config.yaml
model: "audio embedding model"
dataset: "single English command words and digits, spoken by a formant synthesiser in many voices"
hop_length: 160
num_classes: 4
am_softmax_margin: 0.2
Rows from block 10 of a small audio embedding model, named by matrix and row number. Each number is 128 + 32 x the weight over its row's rms, rounded and kept within 0 to 255. All counts start at 0. After the name is the row's rms in percent of the matrix's.
After each channel's rows are labels from the 100 clips, of 14976, where the channel reaches its highest value: "strongest on" is what is common among them; "lies over" is the class under the peak. Only what is clearly more common there than usual is listed. The data: single English command words and digits, spoken by a formant synthesiser in many voices.
# conv1: bottleneck pointwise conv (model.blocks.11.conv1.weight, 128x208x1x1), inputs 104-207

conv1.38 105 [149  98  85  92 157 170 163 141 119   1 130 190 115 109 122 115  97 132 113 100 125 165  94 106 142 116 106 115 134 185 133 129 175 148 160 128 135 138 157 144 133 130 102 146 126 159 191 157 148 152 107 147 115 115 206 160 156 146  95 103 132 116 147  92  95  84 106 146  67 146 107 147 221 118 129 139 159 247  88 109 101 130  79 111 163 148 131  74 104 176 152 154 126 122 158  79 114 157 124 129 141 112 132 142]
strongest on: whispered; voice: deep voice; /ɛ/
lies over: /ɛ/

conv1.78 100 [ 87 128 191 167 100 138 133  64 183 113 117 176  88 155  77 148 102 116 114 158 207 143 119 179 150 151 107 143 123 131 116  62 154 156 142 175  83 221 119 143 147 117 140  63  78  68 158 149 114 113 113 103 141 134 139  98  90 138 108 149  74 115 127 120 110  90  63 107 143  96 100  57  86 156 135 144 113 129 122 139  96 168 108 112 153 156 113 153 152 121 166  89  76 124 107 155  98 120 153 127 116 138 157 124]
strongest on: intonation: rise then fall; voice: high voice; /oʊ/
lies over: /oʊ/

conv1.122 098 [131  93 105 170 146 124 122 158 158  90 106 119  96 176 129 194 115 127 139 152 136 168 184 176 112  84 127 189 131 117 120 123  71 170 117 135 106 180 146 123 108  95 128 156 150 127 142 164 200 122 155 108  96  72 140 115 171  85 107  82 144 114 145 127  82 151 105 133 167 158 101 108  99 144 137 123 106 141  87 137  97 145 158 142 148  88 127 115 137  61 105 145  74 145 191 124  99 160 141 168  92 150 127 171]
strongest on: voice: low voice; /ɔ/
lies over: /ɔ/

conv1.32 102 [165 124 170 143 163 143 128 121 146 161 150 139 114 151 122 152 127  87 174  88 108 125  87  89  51 140 170 152 142 109 128 125 109  92 122 237 172 176 115 167 155 116 135 110 151 133 116 140  89 143 143 141 178  95 107 121 122 124 116 102 131 117 135 107 113 134 107  95 136 117 151  55 138 156 127 152 125 162 141 130 153 149 153  69 130 110 110 167  87 156 137 186 122 122 113 217 134 130 132 114  97 178 179 135]
strongest on: voice: high voice; intonation: rise then fall
lies over: /oʊ/

conv1.48 099 [105 165 163 139 172 142  88 131 166 149 145 132 125 109 104 159  68 105 118  68 128 173 105 171 121  78 114 111 182 136 151 160 149 146 102 131 164 187 146 102 116 139  86 145 127 190 122  79 156 109 168 141  70  65 133 123  96  95 125  34 143 141 113 125 147  76 176  79 117 116 120  72 135 101  82 155 147 179 133  93  91 115  98 190  93 111 149 138 140 130 169 120 160 133 119 126 138  84 140  75  88 160 122 128]
strongest on: white noise; /u/; word: two
lies over: /u/

conv1.61 102 [ 83 188 103 127 139 153 136 124 160 107  94 139 160 130 103 113 105  71 123 102 120 173 120 122 126 113 143 150 126 129 126 180 120 205 187 180 123 162  92 152 111 142  64 147  96 206 119 158 172 123 146 117  72  73 132 168 126 141 121 147 129 180 110 171 135  97 148  90  98 135 205  84  89 176 111 159 130 111  72 136 194  89 122 176  99 141 164  94 133 118 165 125 180 145 154 193 178 104 136 155 121 166 143 174]
strongest on: voice: child-like voice; intonation: rise then fall
lies over: /oʊ/

conv1.79 107 [133 157 167 145 117  85 150 107 150 149  74 180  97 150 108 137 118 158 169 189 138 162 148 157  96 153 160  89  94 144 100 171 189 127 191  97 132 204 169 120 164 113 121 197  87 141 101 113 140 123 140 111 111  56 168 133 166 180  93 153 120 160 168 167 140 189 191 134 131 112 133 101 116 134 111 151 166  93 152 110  92  95  40  94 126  80 146  46  90 159  64  73 132 130 123  83 120  99 102  73 112 101 148 129]
strongest on: pink noise; /ɔ/
lies over: /ɔ/

conv1.45 104 [142 213 159 140 154 135 119  64 149 120 192 138 192 159 153 111  60 130 113 168 154 131 160 130 127 119  57  92 146 181 122 156 105 181 124 108 182 103 105  80 144 150 130 105  94 161 161 133 181 186 145 120 189 174  78 135 167 134 174 106 105 120 107  64 124 120  91  77  94  78 171  99 169 160 132 176 117 137 121 133 119  95 135 118 144  91 158 126 200  87  85 116  81 143 132 169 122 109 131 141 173 113 135 155]
strongest on: voice: child-like voice; intonation: rise then fall
lies over: /oʊ/

conv1.39 098 [107 111 115 114 131 118 112 119 116 243 152  47 129 141 164 120 149 122  99 119 128 140 109 140  98 146  86  72 109 141 172 138 179  99  94 151  94 130 143 139 128 108 153 145 124 173 137  81  92  66 127  66 112 111 133 105 125 169 132 139 123 105 115 145 100 128  88 164  90 181  95 118 108 102 154 145 135 123 131 130 126 154 143 107 153 142 177  85 179 116 144 139 168 123 153  97  65 122 190 129 101 198 176 170]
strongest on: intonation: rising; voice: child-like voice
lies over: /oʊ/

conv1.120 099 [134 164  70  91 125 134 104 153 114 143 148  88  61 109 178 105  95 153 154 137 180 124 170 132 133 139 163 139 105 149 153 151 125  95 143 165  84 161  92 107 135 104 100  51 123 149  67 106 141 174 182 173 136 121 105 117 144 137 155 168 169  88 111 199 100  77 110 197 188 138  79  71 139  69  89 205 102 196  82 145 116 178 131  62 175  91 105  97 146 118 150 170 140 142 121 186 127 135 170 167  97 166 218 132]
strongest on: voice: low voice; intonation: rising; /u/; word: two
lies over: /oʊ/; /u/

conv1.65 102 [110 172 145 157 122 131 170 137 165 113 221 141 156  88  98 143 142  95 104 106 225 208 153  93  95 132 153  91  91 131 122 142 115 126 142 119  92 211 115 113 130 124  87 162 109 139 109 169 119 132 119  57 160 131 207 112 137 133 116 163 117 190 100 100 141  85 111 125 134 116 122  55 114 106  76 151 140 135  51 128  91 149 140 197 152  85 112 144 101 135 169 101 100  98 102 158  99 154 128 147 111 116 179 120]
strongest on: intonation: rise then fall; voice: high voice; /oʊ/
lies over: /oʊ/

conv1.28 106 [201  88  89 129 126 128 165  99 137 127 140 127 108 147  54 127 160  70 129  81 157 107 117 114 121  86 105 109 119  87 104 120  69  69  98 157 168  88 110 113  85  91 134   2  99  97  55 125  98 121 144  96 145 160 140  73  92 120 111 132  93 102 116 100 131 166  84  75  87 175 107 133 166 130 155 129 139 177 132 104 195 128 206 185 145  99 111 136 100 116  98 158 172 167 123  73 127 112 164 118 128 124 111 116]
strongest on: intonation: rising; /ɔ/
lies over: /ɔ/

conv1.16 091 [112 140 136 169 141  91 124 135  80 127 165 129 107  97 114 154 150 145 112  93 142 153 152 123 137 199 134 204  98 142 152 126 165 104 104 103 113 122 100 103 176 138 169 130  79 132 132 148 126 116 195 126 122 153  75 148 128 138 127 144 125  67 182 122 137 144 123 125  95  88  98 124 120  93 115  19  98 162  94  85 224  99 127 148 132 115 181 136 118 175 144 121 152 173 147 154 165 113 104  78 144 150 123 178]
strongest on: whispered; voice: deep voice
lies over: /ɛ/

conv1.54 105 [ 81 131 111 127 129 157 147 147  91 206 100  63 145  56 167 128 119 137 153 104 133 154 149  31 177 126 100 111 155  99 142 111 103 164 150 131  87 173 126 120 145 104  60 127 127 161 162 131 111 192 120 182  99 126 158 106  94 139 114 105  95 103 115 127 111 133 138 142 108 110 151 107 117 156 110 127 142 157 104 106 146  92 149 148 134 171  60  80 103 121  81 112  96 129 136 121 215 139 122 140  89 143 142 122]
strongest on: voice: child-like voice; intonation: rise then fall
lies over: /oʊ/

conv1.105 110 [180 125 151  97 142 150 105 131 135  92  97 114 126  97 104 174 198 169 102 160 126 121 120 138 121 149 161 135 156 105  90 101 121  44 167  90 203 150 131 105  96  61  70 146 186  53 164 143 167 176 135 205 117 146 109  91 197  91 114 142  86 135 114 114 109 190  79 176 100 139 135 103 147 126 131 124 128 156  86 147 116 128 152 106 143 206 168  93 126 133 127 116 139  82 106  92 114 152 138 136 142 141 135 223]
strongest on: whispered
lies over: /ɛ/

conv1.92 091 [121  82  56 105 179 179 201 145 110 106 133  79 131 128 130 137 169 124  95 119 143 149 123 116  62 160 141  91 150 127 116 113 120 109 142 114 142 101 141 194 126  68 154  78 118 171 192 139 143 124 182 167 153 119 174 127 137  88 102  85 106 140  96 205 118  67 135 146 153 120 167 163 127  97  65 128 149 140 120 107 108  89 137 117 153 112 148 202  81 137 133 108 110 128 133 140 136  77 149 148 148 141 115 162]
strongest on: whispered; voice: deep voice; /ɛ/
lies over: /ɛ/

conv1.71 100 [172 130 118 142 138 153 102 137 109  55  73 102 183 133 202 155 117 100  98  66 181 125 130 215 160 142  72 155  97 145 175 146 126  86 119 122 128 151 107  95 119 117  82 112 145 137 129 158 177  92 129 129 168 113  99  68 138 132 146 178 154 113 148 132  81  68 123 120 134 113 119 114 107 115 115 142 151 131  96 145 121  99 137 139 189 104 107 142 126 132  96 128  84 132 133 140 139 140 117 136 171 171 121 132]
strongest on: voice: high voice; /u/; word: two
lies over: /u/

conv1.115 095 [137  56 118 128 128 151 122 131 110  78  97 194 127 112 154 134 125 150 138 124 119 109 114  67 156 151  92  91 127 137 135 126 152 128 120 255 108 128 149 191 203 141 129 145 208 142 156 104 164 123 116 150 126 164 234 112 131 122 139 144 175 144 153  86 101 144  87 154 111 118 100 181 111  90 135  97 182 118 170 143 100  86 118 150 118 148  86 140 128 104 146  73 171 132  91  77 145  92 122 154 128 104 127 118]
strongest on: intonation: rising
lies over: /oʊ/

conv1.87 090 [117 152  95 154 119 119  82 176  99 133 129  91 196 107 138 107 199 148 137 134 119 157 150 158 102 222 152 135 100 117 141 117 130 138 139 106  67 160 142 111 137 134 192  63 121  86 194  95 123 141 128 125 202 123 156 126 155 158 146  66 111 148 140 175 114 109 117 107 137 165  78 119 115 139 101 179 131 105  70 133 100  70  79 108 128  94  71 139  89 173 127 115 121 154 132  91  85  94 167 156 129 162 101 206]
strongest on: whispered; voice: deep voice
lies over: /ɛ/

conv1.91 106 [103 187  96  81 162 117 110  94 142  43 199 132 107  91 126 104 147 108 152 108  85 135 151 141  95  93 145  99  86 162 122 144 103 127 146 142 125 147 106 172 111 116 114 109 102 134 144  57  88 110 152 102  77 132 165  89 101 112  97 149 148  95  86 107 110 122 119 157 183 107  79  96 128 152 113 141 110  97 165 160 175 104 118 134 150 148 213 179 108 151 197  63 120  90 138 100  98 139 160  95 105 151 175 110]
strongest on: voice: high voice; white noise
lies over: /oʊ/

conv1.81 099 [101 126 108 163 109 123 139  94 157 148 219 108  83 119 124 113  81 149  99  53 159 114 138  89 146 209 117 143 157  94 132 124 134 129 166 211  62 179  87 177 121 121 145 139 111  91 136 105 136  35 141 137 134 126 147 116 112 145 135 103 103 166 167 150 161  77  76 118 181 108 125  84 122 169  92 177 147  82 137 101  67 159 152 147 157 156 194 126 133 127 182 148 110 135 150 215 105 120 129  83 134 173 159 140]
strongest on: voice: high voice; intonation: rise then fall
lies over: /oʊ/

conv1.125 105 [154 128 138 140 133 155 155 122  97 135 124 112 100 123 107 131 135 198 125 118 192 138 111 124  91 162 152 125 156 123 151 101 131 117 129 181 116 133 156 105  79  77 105 129  83 169 115  90  85 152 112 127 135 111  91 157 116 102 141 135  90 139 138 131 122  69 130  98 110 165 145  99 118 138 108 143 176  82 117 108 119 145  83 167  80 132  76 136 148 132  66  84 155  93 156 195 150 129 101 134 128 196 129 146]
strongest on: intonation: rise then fall; voice: child-like voice
lies over: /oʊ/

conv1.101 097 [130  58  96 147 193 156 170 168  99 155  62  89 137 160  96 128  82 140 113 124 142 106 165 146 111 102 152 128 108 112 118 159  54 151 119 116 127 128 155 149 107 139 224 157  72 106 154 131 147 100 114 105  79 109 135 161 140 135  97 107  76 132 144 147  97 109  92 145 140  94  81  95 149 110 117 100  98 113 128  70 153 137 138 154 164 147 109 128 115 167  92  99 151 151 118 139 107  61 144  98 128 109 188 137]
strongest on: intonation: rising; voice: child-like voice
lies over: /oʊ/